python train.py --kernel_size=5 --label_smoothing=0.05 --epochs=12.1 --lr_schedule="linear"
Rows from block 2, named by matrix and row number. Each number is 128 + 32 x the weight over its row's rms, rounded and kept within 0 to 255. All counts start at 0. Numbers have three digits each. After the name is the row's rms in percent of the matrix's.
# c10: first pointwise conv (model.blocks.2.c1.0.weight, 320x320x1), inputs 0-106
c10.43 098:172130143116176120154130119123137129188152115088155119141093176210094132156138162082108159157135167146106165153065135139170174146134154159141068126131131125112161083121136121166130111090148255161131129178058171120125125137049192151153172088090140106094119169179143120127130103135123076154153191209124135138086119186132092
c10.44 098:145187159141140109178159141186136071082159126149152137154178146125138207121099111075139141146129195099139116100118181139116116157121152136136001077147194196087170156120140130175051128110141110101146066118121145156097161074136123126120175136105118135165150197084161163126106173123162136174158087168125155129132150093137144
c10.45 100:144157148128161138164157141104160132244134091132171138154102156186141097151119138091114127135153148165112174164066150132154141142175147136161096108126158100124165122139180134139109124143148255152130109190084148119128109165116195122164168077132150123100119144161131151154119145147120083163108185218119124132095105186120093
c10.46 096:123085137125136140098076104083119149129078167167075112117085093079126123116133145073087114086178095144107058105082100140111105112115121126107166186114170065131103134112101126108192102097116142103061148177149073119174125137179121130107095144141131079109156089121153104148097107115121125101042092130139121078139121104107092
c10.47 097:131179136122155182194159130160145118105162119137168145147174130117135175128063106113108110164117171120135150110099188108123101119110098142161040075174157181096168147159152123172081125107089130119137085123147115157122130100130093116111189129122124149155180190064205134118106178127142136163168091144144169111126173076141140
c10.48 101:124117135158124123100119147091152157161107134147123118114061121129151092120144146087092130087180107159109097122087078149145148137177160153153144163118177041146112137139109126106197131110128199083056139186150098080179124162123118117116085103146138096095090126158129137152128121137109089147061154135141129107129114117086088
c10.49 096:109129087145080158148080152095122126095154171146068089116092104097104153127103137141128107094090123156175185087095137059119160123096112117096164122131155146141097114125090110130139110122106100151166097098063123153094141096161098091093141146130162153122077056110123083060083087087095161110180083081122104122117117051143119
c10.50 097:149092125130150153112077119116098128097131190209060128074172148115109141112140119090110149155076119100171120093136126044176119113046119116080112118128173081132071119168138096123143131057130134087108169135106090154177132125208095101115089115084176150124096079116196085144095158098146099136091075062172113100132135104114144
c10.51 100:101169146127113055122164078161124138141160110067168192128089125159053087075137134130121127140105094051090137139199123146104141096147148119113137131102083124115142096116131115126134147147093131152099080100085160103095059094048147154083129121083084091149112143137131168114145104118074069061154167128090101162069086116077133
c10.52 101:146138151127180113140150130099144113230119080158173131153124133186147135120136125101119112143173144161106171168058144157152153165149169116165122138123167065140180127107166120144130103126154250133113131170115126157144126158085166139159128088144148121073116123140158144144118122135125085161130158210131107153131125165125093
c10.53 100:175141144136188117181159136130144134203137105111142142186124145173131129117101153108096129120167164131141162182089176125180124132133128150151102131145147122118173128162156109145124100117158255125103130165092135129156093153093199138185152095119138147116177145152188130135099138122144087156112179196109126145133152160143116
c10.54 097:131164071135126100157119083128084118101168140140169150119142111098074174150125112112088140136078116124148146133092152114091112145095111155120064099112146140092161143141098109136090129089057108131142046093105115074131078162108126152111191074138137153129132174086197101020122124082141069138125187139130128112078207111159155
c10.55 095:122168128095127122157112140124125185202124181102141101115109113146143170163093192153114197137140168123125147192103131120141178127157121144112106106167148172133158141127159121168115166114146231165132133167099172134145117155084184145157134077103193138151143117129189180100151142146158131093156214164101173158145107157210132
c10.56 097:160134096132105144149130123175093137050148156170093119168112146113141145126100187139146123122101107132177119099090183045141127115118128108088105115134157140121119161107123102125145090084161071180171140109125110166103150077151092117096162152111108140098112102157178044069106084132139127097120102080174111149097144082150111
c10.57 100:156118112116142098184165139130172129248145093123176156156113132206087096135124192068132152125155168141099133179089126143171143133186154151155083131149135070119187105138152161134130126101140253150076110144107158127138114167117190141179154096111171112102154156143133110119123127124123111135127192214106113124123130193145107
c10.58 097:150120087105146088127116088069109113097103150113137105143123109115117184126145063169135133095086100107153149100177111108111097148072135095160227119072081169149090112116101103109123145105078100115138044075058135108070103083184099133105152113113137109115092131096133145077105089102102117121106101104088066098103122072108106
c10.59 099:154137109135180128144169123099150135204147112145162143180101160203119133131125163072085116122149150130103154152066169142161134146175128150150132148139175112147166146134158109147143110137149245116119114188081118144144128141093176127161148094143160132093156163142158117128120137155117071160125184235098126138089111157150119
c10.60 097:164163130123137153167140109147147103165115129121180152164138154133129161119099186125107152145122182099126154161101186146152113123104095149140067083172136161113171133169138125175122105113077215164135139134103183115122106141101215137137160084113171132140178167117178162129130120142132109166170166212115172087101142117213120
c10.61 098:152155101167115120150109065101140160131175142087166110147126114135054164168111166126100136110143155146173139148048153091137182181128099115101063088195153136074186145146096109179075172104103196126144138110057126102081112152054126184124214101141133138110160169143192122052152079086156098074160209154096137159110145168136132
c10.62 097:090141088115107140129110122077116130082138111128084093125075097109096168139135071156114124124107078125144189073104146114120129150053096113110174136127122134152087135100058048106136137126121092128110089090096114118082072069217103109063121147107137158108078092088120117077096121106127138118161089093111063119089104046141116
c10.63 098:147154148146148194170152173146160094120109126150163135164173130131109186123070130154119147189116186121129151144120183114124096116111140163126055073166129174073175121142152108143047132120107138127161107120102149144114148117152126144141175135097152165150166200063136138149114178119131133159187078160114164110123178070174137
c10.64 099:166099140168120152098132080129148168092060138148156135141096125145098133102183159134092134171132097201106079071094101085202117084129147123153147206098108100108151138087173157162181069141153143100100148097150111125110097107143139097181117118125081119134157137146058125174142123158114137125032086104103131104133120118110091
c10.65 096:062151118135085121106099156081115152091156131124048098117078114156075139137071110134115119130093120141139155075119163090093168147118067116141175102126114106122096150161055084127106111148126134137154151133080106141074146107183111091061136158172152162120095137115127128031108076114179124081163157084127137142111113099122152
c10.66 099:149130123118176110152130100083153131220133087110145141126089161194107132145161162093081147160151163155098132131082106164150143122161180168147085144113127096158181118122181123143137111121133255143103104181119160106134103187076160131148136082129121105063113129182121132157138111151130056121117143218111141137106109165114087
c10.67 099:152119140133115133145120170096151148228127097151130129123147118170186132122149112153096129148183125160092153150099105128178164118147159141173138133196175104150149126165176143129130173140172211151106114158117206123169137160142167134194133164146126155130122096152119175197148149199120133184149062161142147108168130190147124
c10.68 096:092159091092101127088085114119106139075138127093118090139110064109090166123122057189103118099105121097156143054141132115120112175061137130115193124119135158165126124110067066125102146094065068133140048079120133099091107090184060129072123118136136102138113096082151124074126087098140118104150118106102075117091120104127103
c10.69 097:134122159108170137156137131098163108215122108145162094153133135173141117143136142131099139150166163132072150156089147151178131167121158161139122156118113117128172088129151114112118076100139255125123107186085128123139101171068162134143137077127152121084143120131150149183147159160081089181115119243144112112123129166142075
c10.70 100:097157084115097116139089136089104114107149143119073076126082118075080138159148082151093107099066099128124176071111146132107121110070107102102166112156128145093076125106068064108122103145112127118136076091101141101055113066148122096079140163121121137136094102064134115099112131124094146096154071090096049139101113051122124
c10.71 095:158169127151126140149131099087156126146157142091189116138116112156058171142081167099114131150103159143144149137071158116115125139144121113136054106159136170060187170157151147152068133108087197152131139122126134081093128121083151171147210105110156152159152179088197157055130123119156131137182197180107140138097136118196110
c10.72 097:166171147110162151168104142122160144146136143093150084142156176153070172122094163136136155180117165131140135125104174157121149189116126118132071079159170181107166095158145146149095115093130228121131155134068175109115156165079194137171178081111154138152166142149161177119140089142176121129154158180106122133126117138215123
c10.73 097:108158143129133150152103123114146124103104174106173157137122057117068165151096160133078159133105140106145137109098181151082156139141130119113089060124097143116165145126116094155084138087098149119140076140122161108106115182112117147093178101139159135114124168034185140115151133080140133098189184173126177111138135106204129
c10.74 098:140129135114163136133130142099166108207123077139162124135100137149145113146142119098094151152169159151098131175070130169172155163143137156157136133137170104170188131128154123144160123139178255144076095152100119132115124170118145121177159090130132101104093118178155151136128138164137104148114123225146153115134122181132077
c10.75 100:167127136115143124161125099099137137222115090116158151161077154178115110153147141091090121133164147142080136153083125157171124131168155126159090130122136086131150095127175142144150112098154255113105112160097152143139099153083140140151137081134151125068121156187164143128117094136119104127127162233131106099121113181137113
c10.76 097:126136100092140146123095060069145125101135152083185095094109094116045157134107111149094165147133124112140114098114115154061109159120135117088112081117091124126100107147109118118097185063041115165141110146147112123112089132091107142117171082107142095094113083092187142063180102097100133125174191154135170130133139133175190
c10.77 098:129141085156134118113134146093121143218106085104158144136124171179166101095158149101100156105169135175098130152076106143144152081187155171138139124102137084155165118162116127170141135146144255155079101179124150109161091194090157120167118113160155131113100133168141178148145125190120098130114125161114185133159119171152120
c10.78 098:142153141130146084170133115099142133153149081123159118142105183163110108129145139070128140139170146153148137163070111162166130170160127143155118114136182082155157093130157119143126139160174255141102123147105157124095103140108165140160166091156151140055101123190169127139133108162146100131114194190082131136120129175108095
c10.79 096:164150104119155142137079143082090116106149160183069074105097095101134137111126138083133138147124085140105129118114132097144144092099082079102138160121132102123101100099109123105188085099158087119121152138127090130092147109140113133119137133120120144111119127083135075109089118122113114114165046076164093114123098059115122
c10.80 098:096157096100117145128089154077129115109136201131107045135120119127172121151163058121160140100103091172115175087126177136094129151075130084062191151128125124181097134120052084106104165133120139139142137120114162150136090125154093054116098117117160140136078098084100102142088117157079188115165028122098112088155087120173121
c10.81 100:164182130090114141129117121135131116048128142117132100136110163046172131133172123180157136137127113137097144113136167136144142113124140145137086176146148142183081080150126134113086113115157000207151158091126166113135120127130081117131115112129132147161135104125136115118118094154081196115187094107151135185174111166171133
c10.82 098:134129144134162126214147144129121135141166137127139135136141159155142122115099163149157131130119194161199101102105120036081119104103133120082153092152109139120126110124146104205125112130113183114178125164138127145163106145122146152138153079144123160098165137137184157147181135083229179142138235145149095120144144110135126
c10.83 097:185187145139087107123101161085128169108104116132110100133102138057139117133214125168148146115113165113106170095130115151156167121107137129174085138175157162142132137152109118149093138134162055170097142099123140095119141157127077080155068188123161141169128102113138071128136155189087137109179120117148141203160122130092197
c10.84 099:124102114153098131167105095186122108127104152185135184148174124154109152140085150134155162173102169146132133142077182027091129103172144148120092148109119168143124154140132144175095110119114118122120098144146075112134114160169087122152127085164094109104152146114192115124149123108218130098126214131122108137115166121073122
c10.85 102:132144123103119137141088105121100114079160210135073075105140118094178115141167098132174165116106111146081123069115132163132150164046134121086135139142107143173106128173070090121131125124118129135160103093133179132134062081126108052065133113100147124145096116070128109119085149136071143145172021099102082138148093101170127
c10.86 105:118122124132120166172145159114150165154148104086135150130121120141119147123138119144103121134150118102089141117127073124128118140113167124133127118160100089160146163147133157123143153138146255133159119153106113131127131153110192146114171120160157120149148117147167163141147093145131104170092123154128166142139139111142117
c10.87 101:154089127180084120146076144066114191127131156132116132079090181137066113103131166059078096051147131111094106136109084065133148084172134165121112131188136100092160168171161142132118191123121156097064114185141079069105166156134123135085107158157140062087136137140172119139128107132162126097085188161112155148157117130037128
c10.88 105:122187091136096160138111120159187113170115107113114122114149107123124106112127148120104136128123116106145144123141093164109133135114132163101149109125077084167130148157123081092143112138144255094114121163110119087102119120089168131083135086106123127108136120129110127106121133110097107140136135152060140096119155125149095
c10.89 108:122176112149103143146151112132158126170112075121143151145104118113128117122135131117097130116117135107136146133138087164139115124106124140111171105105068122128129153140150120123148102135148255106101144139115087104123099114088188120097129095126099127120146131141126145116145130117138127153150139183098142122118128121115136
c10.90 098:111118111153135127170050113117140082070105193170100111155176134167124150106098133121156146118115136170178126077127128083115191128124142101089146164119114132145101114182076157174149150150098148142126091105146133104161087108185079073113113113155163157153112148087090148091092198103187191144145142093108099097157111116126143
c10.91 100:147116082123109158122160152109135111138113076115125151123109043104100160078142166137080123133150121137095103101195070118135103110148151126096179161104064098140077170073169142093195101107140210095079090146109120087076150090109158181101114067099094144158128142134126159116130100079112111134112135132102095075156122106122100
c10.92 100:108166112129096142138110098141158153162057101078112119062104102145086117101119148126095154097123074091111121122168086183145125121076152134114177160112115119123127054116090143112121120107106238127121125120122157077145125116056193154054099127143105159155105124173111126108155064092060155106168135163058160091104136169135128
c10.93 104:099087100112086108141114007105129103115095117107137179129125115102023161082152164084071124116100118055155116140100148146093095108082106147120140133093174131053146066182105098134131130113035142084141088128075141124128086090074154151145120091107131157113134151139118072068067080126112070141110122139100133122058138160102149
c10.94 106:132145111161115143185137154115168162173160094114146143169115127153141115127147146134115109133125100115126148165119108163153112154103135132114147120162105126119159167102131108112134131140166255128130116162138111142124142124124219166099185153141138126130136110146166139128127106142158115152155138190124121158119137135123155
c10.95 104:128158126153158140151138139103146167206129086125151161129099123176131142131127144124103124146168137139101178141114108149147143145119158153115114127119133108119163117137151133154142143127142255139113137156110134105112137158126199159114168099132160121127161138127144126122109135154142123160124114196125148150095121124126124
c10.96 098:117151116151111122160112149140182141073130158118117177161151147123110165092065164146159161137157183172187112109110100047105129130143149115118161163129114123138152101107119117188146098143084188136117108114169139082161096084175109169154111116143117153183143132145146127105171194054227181125120202106128086136123130128128129
c10.97 099:129099128114128118157125046106132125034116154121123127105165146107152101064167101154168110115066139098125082071116132130116119115119173119150132165098122144163111107168097136127115147111066125173154110056134144142119048072161094088121104093091119111195100103057121143085116098079145092149139119086079058110105118114147154
c10.98 098:167066165106116129123076103077144134165084144120206159191142132149028186157114130115100171146155147071114112099078131153090154155087153145146056110103162115094129110159107135175063119094117103121171121125099096104166159161114161135112151122114147175152131200095108075089155142136149091184082141111153123087123143128118101
c10.99 101:144089133090140151109100170155100138069110149136156090100155140130163140083143149141149192135117123129148071140162131136155146154111134155085017130092156139136092132097156144110147130072126098190176155105143161154173168189163117129158179166130112136136091078121133125177114147174107128147159133074152172125186081197166135
c10.100 103:120182097120124148126145151159173093133100077113114159091153101102148090100134152119108136129136132123137111109171096147128099110102114133099154159085064125182097186119124137090170069139127253095103102123110116084120111104092170111075110063105096142142146124134071173133127102093117117150138140161101120084116147095148093
c10.101 099:117131144130118129127039144102165152061164190155117112145099114092153101162169107111181178108148104128123177100089142120148185142092115114102159131142138092170091071141131124122098155149126073176113096086135137082140124147156041133121092136163140173123123134062112116102116135119144217112193109068122155184140084124135166
c10.102 097:105108107158074120139088133131122151093094155138135150147145110118091105161097104156115167102096101135116147108054168065093176147088154127118109154137151122129113098135066119131059134144112093107126101089156103104135083151140036113125103077124161158124136129085150135112159143128156201131129123063128125170121132108108172
c10.103 099:067116155163129151148125118126187172106142166117124162152185111173152129125119167113166142114150151133192131113136114046105136132097141116149155090114129147120138155123092113172099116157116165176189105102176091111155106109127113111106127117190156133133121135139106142084199197067234150124075160127112111165138153144161120
c10.104 103:151140133138121136184151120138182166236111118097172170160084104156120117158134105108086087122118093123106147163136107096141120124113159124116117099129115085088159141139166104153142138127150255139126111159131118130085144119128206139073167127159109142112117139158166154134145117118140118158125136228115135117101111127111155
c10.105 102:131148093127114115135113134101114123164107058101183166112077085114102140073147177119101108161125092116088080123141087111131100125140143142086140168102055075145098167103155142085184113090149175073062079185070119082076101072113151169084118037105084141130119130111131160119080128063135112140156167147106076096152123128111089
c10.106 099:125118159156110129136106060115156097119128117031141098150107142134064157130136163145104109128107158147199094122109079088059099113097131151124143173128108141137180084135110122170178116072121158136152071109160101078174084143094135129184120124077099145074126093174123143114163069084189101144093207136128076140086162108201114
c10.107 100:134140072150075140182135054119127070129137099068163104127083144200060149127143212115113119116106153097214086137091037086113115095110151118034144166128152146102164139089167168162147127106110142127131133107128141145125135143104096084180080125144126151081118116147169110139148072088196098086160235143104117116114129147162169
c10.108 096:081124093176098113178082144107119084076112165140133153149162134158120149128101154121141160130122138150177131105103146079129162150140113126085152159169143119144146117153087086158137129130097154121073088151183106079134096105191089087155097108139119146126136158095114144127148179068211219111142179071089123115129114119138157
c10.109 100:127144133154094125164098056091143087121140178034092122122084186150100114059121155140148122113162164162205079104118059046046154147138182140065133155123110156144135112138114167166135137181079142166149126109138119088147130106087103141137138111144082094137119088127142173148166126076204141097177216131084104083116098138122131
c10.110 097:126120152143135132158145139099171192158157090120166124143123153145124148111129120144095157130160093111125173132139116151155140177126171121165148107148152096136172117116164148166134157120161239162143122155106125144112150182086177163151177121158177109121177123167161110113146118181114116195104119160154163199114132165149141
c10.111 100:127143146200102129147113144098159159110121101067077154138102163171065126088052180124084103099116164171163180125096132079152179093144152141081091117146139119101139118113140149132113126169147190175134154138134093087086136134107131142138170161164126119114171139133152137113139147108207132161126166084115128131124113163125161
c10.112 102:074135132135121146160066121118153053122101182121128099112146112158165090153126094094149127101111111128149172122141148139154159147076130127091164142140099131123166184197085140152118102132090145125078123142154127087111083121166122053133058111115173147152130154065061139095120131096121194148146122143041166052095101125153125
c10.113 108:149165124137141132168140148119169155186133091099140152148119147167099113135115141127085107144144118136108158161120106143148142127138159166127122117130097081115149134133172117144137122139142255133103120147116122112106122148113203151111144102139129137119159146140145160115131115142126114164153146178109128136112125116097140
c10.114 106:117142113151125118192162157135189169221115057098192175162088135173128125161176131138096117135121103138127161155113115116154110140110166154125134115144106093122178143109166121131141149134131255146123126156111129133107120151113212137113172110152134146104153115152159131115156127127121118158123122200132150148120116130102154
c10.115 100:113113114160161066189151103100150104149184121129140122142135161170072151127115200175148144091109153158215132117119153058128103141129122143085165088143122133084196134115115121194121115108119180130136104160126100152097082164126166149141144103149180136053136161148127120109171116088232173115086238166108124141110116137138123
c10.116 097:062107104182137131134033116095121107124107161129116120122175141190160127128098124121150155091119151165168145091131159082075146151101140120112164144114108141140145109183079118143157131182085154137088102078192124081145099151180107079118103129139193116126106102094090147095130187089195196123120142094079155072092095112159133
c10.117 099:129168181124135123109103155099168128132138155135157126164142096153128126220132102141124147142142129107094192142064175073123164136116113100120080107158172094139163129120079087116063098090115001122125132107144155094153113175138082138171117131129123181107128131040146139130124172135144121124144185138152168159122138162113145
c10.118 104:116143085132121160146148132155175132178136075142119167142146082130151122092142123129127092120149092101119143113168116133126118102118125136129183120116062075166133164142159111089144079135125255109098089150108117105113112120080163137061129092095091153105138133124130139101138092105078111163151139147111142098102125082115105
c10.119 104:111112123084118156143096129152160082223085186140114125103159107149145099118157150115086142124114121106099159129144148150138116104093110190104129101147135124069173150217129045109095099150047161082145128174127116141145129122084151082083113091072127174144125166100135175077112133095083140115144136166124143052116155109149122
c10.120 110:111180112125134122149136141143181142179117095115140159142143121144140119134125123118091126113159103118107166140130105147153124119117112143109136107119084111133141138152164111118137118132133255103109131174116147132100120138084227126083123080111113132134135110132131136111133108126104130161151122191111144113112145115131142
c10.121 100:150081173101152079163177115112131131135110134149201120138118142150121144150155167118133133112140069138104137148076154135168126097136125169189108177114176076132179104117154134121120116091181064128139150114122133143145162128177105152170141128135111137128101118137110082155170167138154128116064166134177104151104112179069084
c10.122 099:137126148105149108129157118133121165116133132167146143156067175121121131125149148119149155134148111155072144121093167131149156088128146149115104159119192085169137110138102094121125137142142000146141148109126142103162147102137032116129133141121121100128141076107112120143140111137110167102153134070156116203153077119109069
c10.123 100:167159126142131089070107107080139141118129142101173153171090112105091115156121081144151178118133088137117124119052140100131141143099157107147127144158135108156134087123082118154070140124133062066080078106138052074163099164080064111099071099140147110150168135117175129119192140129156158120099147102151154174129135136066199
c10.124 099:143150088075127172083104149144128103131108134159142154135132087144149135081098172142132177179123153160105127090136117102135100051075089075109150169117047087143123100110145177118187065103153219112104109129121131072109136098177174146131135110107089148159148147112080136137091139096122162165152053090099126078103180117159091
c10.125 104:148165073095120136180162138138148147187126109135148172161139122153129114142165131141092136152135131125100147121140109131140108110136131125094167108144078125102127151117134110096139106165127255131112100172128118114107128102117212127074160098156113132127128143127132139144128132119106113151135118192102133080115136114097131
c10.126 108:115160101149141157128130141161146126152125103136140154119138128119132117107129115106095123112154119098114140124141090177131113138120144172122148122120094084141153167166116122115147099141128255078132116157119109123137105145093173113102125096116137139107142101130129169105106098121079109164131127141087180115102134114136107
c10.127 100:122116111069126092150143142132128106098138107079109113088140120094058115017082116058064129127094119042116075100170090164128104140134149084150109135142077117100113139093100083068110155126098128101131072122132158134044101080108147167100093098091061108161156133111118132139120064090106090113133133120096098160090092163157081
c10.128 098:147105119177142125173066109088090035095148206099097115070099131137141170126086175079133106090102147146149094087133063121124161122134162132078110170123108136118098121109129136154123119117132177117145171155126131094093118118135088065098206129147071156138115142077144173136089144112170093146158167121148096091139147127162114
c10.129 100:141149132119131134144111081119143150069116136105091098117077163127105128085095143146139122100111107153153008101125070103052093143157137148167124124157095142180151138157096140121132134084082133128163139097127090097149106138112107138117104110095096117179118084146145178131160076127128084102104143142097053160093073103149145
c10.130 100:136123144151132122142102088083100120110140184111143131122093150120099135104113150110155123119107121152150082135107049039113137103144162107052117177079158128150105129127124165129118119171126064164165098144106119092101127089109034146137134099148093045121105075121171173122108135096164117111137196096123071131165092130133134
c10.131 098:091166116147116125065026149074104113114124168105150119105115108130115095140166057133136192096115118127116177099133153110132138181088156119119173117163124131140108110157074061096080162110100083120146088073149136062173128149091076070109073059141197109122070087050161165140120144124142182131120097089126162133128089149186178
c10.132 110:143144107139151145166142133109171146171148086104146133124119126134110122103144151112092116128122116132128179140141104183131145136101125148146126144108098086109161139125125124137142136116147255143120133141122136112119103148101212150104137094127115144113156131140134135128113125156128128150147109162087141141108104136125138
c10.133 101:136114123149134146159118096112112120084168106056096083083107095114065118093168182154117103113106147087143035147095046092116166113181150131057138172149144126125101206084144121138155171117135174121072061164115074083137104153086134175115118105110124147138096115172185148112106094128151092082103230144125137162139105117087162
c10.134 098:183162152120124127151113118147129120090144170157087166164123136109153144113124180111148143148148158191162153127106141051134170126132130102091129181110168097175106126121126185147111060155106074186183123125108103077114180105133029118090149143140092126131135099102113127101133121076159176169128125080137121150200172114136155
c10.135 102:135168092140117119111135143151173146150141090134104091128153136144100154124113146107087118119133144103163134147118116133105153127125100081094189106164085110136154147108108094177120135166131242172146099117134118158081115158079207143135147114137144127143137114174155102089167114100181097193147195130121154145079168153148147
c10.136 098:146129112127079102171124126126120130021092153153100162187173164142091118101083142138145153133117141156197092097116141052097131145162132089112108181104110154180123102118112131135124120129111118139121109088149124135133086092179052128144103094128112118126159140111132132128142189048176164117153195065086081116136118125125104
c10.137 107:110164093109142135152161148154192146172144054111132134159142108134116114104118142097092138131157103133103139150146095128153124139114117135117177099114091108131156146132151121122152123144134255115122101154095139102119116103102190127091161082093127141108134130133148120085126137102110088163159132173113133107085123129120090
c10.138 104:160119100148125123151141131119183153166155087088136162137133112124112154123131166122110134132154095141120132152140099143146118136123137139092181103139082071148148155124145139127182120136145255113086129155121114140090108117065209152103171105113137148139165120164155119103151107119154127170114150183140130129095130124142128
c10.139 102:124137144122069135101024085103099145076173134084106089067123115065138111100114112105157165127136084109150105130103150151169144144055107141110106133175174157158166066169110132077074156110127143182137095083115151088159122176114145153121097098113177109131116137098151091141119105151127148099167124114098209180153149139150175
c10.140 098:162096158159146162169129138131137181123153114116148160141111116154119130114143121151117104119168096140094167146138115123128133185130202114154085109185170111143180134154164167158133172116133248156131117162082143139133144203114178146108172156154180104107171112171134159164171124172167116180094118162111167189145101133130142
c10.141 099:122132181131082144080095142143133165086127134158067087117152169097139122133198117149119138099128141115152154123095115122097154152052167166174063108194183170143135160138097150133122115102141190207103136115117150136105172179162135150115104129150150138124135062191157145111148126188130104105143111150149158198181138145106164
c10.142 101:142122146128113177097135084098135136152117125000140098087054142130102123103137163130115099110139154109150067127109037127059137123135192169097117150108114123117128141104159163130173138088103132110135117152127103122150138104072133152133106140138092092125120033159144174170165056096160106072130217133127096113128103126145086
c10.143 109:119162086163112137145121151124191133175114096089110156134117129130127135118123117101109137110139105110123167131147098156132131112102123129094163098111087109127113127148151104140120129157146255121139122143106098112100126150100182142077156106128118145115117110161128169114118137129122123172152117174089140092108130116138131
c10.144 099:124127113116174125131138150128124179104122130156175138126142188120116112150151119124167139153138089169065166157075133102168106055174117135113102165131186077165152089106147114116120081135157005093127146140132110095103121111125057090130115115138072120154132085117123124130152159121108170146089135082169101174147112155094077
c10.145 100:065143119132074061157132111123164102121128137102102129136118086174082172125088138110109075128091120097159189158116151121108129110109154131105128118157123131070149159168077092125110141118038134146159121125162151090080121130094148138164113111120088140138142198108109101039131117065171190093143190128111127100073149093101168
c10.146 109:166144130166131117157152134136167145172109099124127145137121133153130142107138136134112116124159138141123128155116082129155115146110137146116144089148121106141166148156129136141129142121156255126123134156112127133116118123124226149117162097138145141116138122147127134104146110123152144173144129170108133128104132140128144
c10.147 109:139154103139117154158154154144178159158131104098115138124119110145114139105138157141095127129150115123111125128145085175142112131118136155124139110156099102129120161163134114139137145128118255126115128167112105123111122136073186151120149090139114126120154138153130162113103120146128117149140117153106139123097117128136134
c10.148 100:132180190127134105149116138052123150108101164113093137129073145143143123130169152140111129074144143149121149134093163124167160081134122150160108164120168106165117140118071110151083134154156060153096105118132138121121160107094066125163098185112124108136146111134123079109135104188152123078138122107132102175172112142062144
c10.149 103:139132076123161124183183139129151125218143072118187161164086094157109148128131124122065122149128130137084176132139114115149122135142134147120171110121070089139171152116151142142176136144132247126104114146110118141101112119096202145097153055109129125111168139129158129114134110113132137178150156199144108108094124103114130
c10.150 107:138159079123126129147159125146198138183135089136135135142136131115114124155146111115114112141139113116113150125146119162155125124133121133126160096127085095123146200132171102121168109164154255096094096156122116137080126116086170129098159072122134144112146110108142129100142120100102125167138137173104118102083166090097105
c10.151 097:102144133121087146115076100082094127059121165137130179144150118151126121112133098107158163097072113144105140088094142122129133150124148113148139131136106149114096105163085051103106140145091109119136107122165105100117049117162099075116087064087148106155091119056159171135110113074138221114162099077084102164096103107136155
c10.152 098:130139183114146099135088138103139147178111171142213120164129130149108169197125106107123133133136139123100130125077170110122111128109144144155031095114189105033184124132152086151094151084136082145173115156097109103097137166160133132082175137116184128108133159105168119132162156130141111126130168181164119120093161140128160
c10.153 104:134171096117130125164140119171165141153120076125130166156135086091138123138117120141112101129123117109129116121165090135143114157154159151107195101127075104174124207136137117123156112145136255097089113171105108114098101117077179128080139074107119136107156110123160147112132097105106101168116150160121137119082146109096110
c10.154 099:108119070153105111113079136099131120051101160175123155145161130121114116131094130136158167125079108153133126098128114086103122139127137111130133176130147114126111103148068093131102141127129124124117149116178083115172101113180062078159067076122123116138107127047130156117149198075158181145098134028123103145134099118131143
c10.155 099:121119121138135124191104128144123070120114081147106106112193141147085166115089168111099123073095157132199117167165150085159148106117153131088153163099101118123168105145109126134142094103072147150110081137118132072078079120134152127119141073093104140094136118140103090083104145061173170154121229151049114119084089157133092
c10.156 100:121178112131133141131103106108178119191131140120126108133170174146108158107133138081090154116142150153150149127099140194113186177100108137102142135120141134063191139133137075166108112124107251116141112135104094115073151134112175156125156083107138104090176133125172104077124110147171102170159148163125135165058187135145140
c10.157 098:131146139136114121157096110120134103009119184138076154113138140125186127104113126126162140121132139159150100078122128049095184136145162106117132189102112145205070113152099159139118117107121087222183101089131166091149102094129045127119103121172093126141125080097141168127155114096149171165142140068117066162186107128142171
c10.158 098:164148131126106115162079084099115132088117217114077109099097154119154098113125131155159146095101160152151062094117090094062138101136140107122120175106100179202095118119095155130132128124116117202153117127121110131113099086121056106126117096117106100154146112100146173127164126106136141105168138099100062154142101089144149
c10.159 102:077157148098091120139064093068136113107161144095132066097101079080070109163109068116129149105120085084115146127126138174145118156043141091090165083148126142106097091155091152104110173138142103101113106126165148120092105116163124153110092133137132134199095098093118115040128132131099211104164095130082146145103087114099112
c10.160 096:043136087135103124132157117100130144108093110196181174166125097144098169132067156118125110183100155187143155108109131110128139069126107146091150110113104133072137114147101117158125114145141163142109166100192139102148121119166120116148123131137117125125145161114134128051119172111170243118153114152121077072143122091118170
c10.161 099:168097142203101132135091139108127160103162060123162105111115123134118113090129161072097183099135074114135153130095117151160163137102124099128067130138138110099136046132153206137137163120131202139104136130131134120118139126117172178158160145106150114117143083184133101084109113140087138164101124122137152161098099171154165
c10.162 104:169095123148107145138106161116157173146123086119091114148140100112127136105126149110127116150113107110138124129139122170116163147109121098107120132142118123152131109113164127112131147128107255162139114120124155141142145153090223145127137127107105124140199075153129143151135133125093118147115085117141156140130093132166141
c10.163 101:092118135110117114120086026131163107097176163097082119097124128085076162139168139097178103108106127088122089089142047116140118192132138086104095099148201162090146159115141093088124167130107115152112133126145116166115121095174077101095138157164125120149074146109126152091132087127149113085147139084098078162077104116158127
c10.164 098:129088163160158160195148142124150198164154122121128149162171173124126131137156104149130110119114122110164165154110137125165148168124149146146098089193178106130178129135155146153101158177164254161139101142116139155133172170150223164129174189164162157164142098152134136134152116127171158159128103181166150128112130169106192
c10.165 100:140110115060147080179085127106160107166214109096191118112131117144046128127103142104102127098163103111157158165103121133165113136164105089100131079140178134056171109117132157062111162133145147129149110158169132070068116120214139152140138149165102063066087130079150147082135125091131159064131191151139110194110115154064129
c10.166 098:117122108156114124171131129128099116134094116127123161136162153159102128084085134098097076178061145162166109111131098067104145081119086152098116141093093135101103087132104087141095123126156101116130170109127130118120107112164139101106161117131119078127160169132156113115098127111193135138164117075118094141163156077092119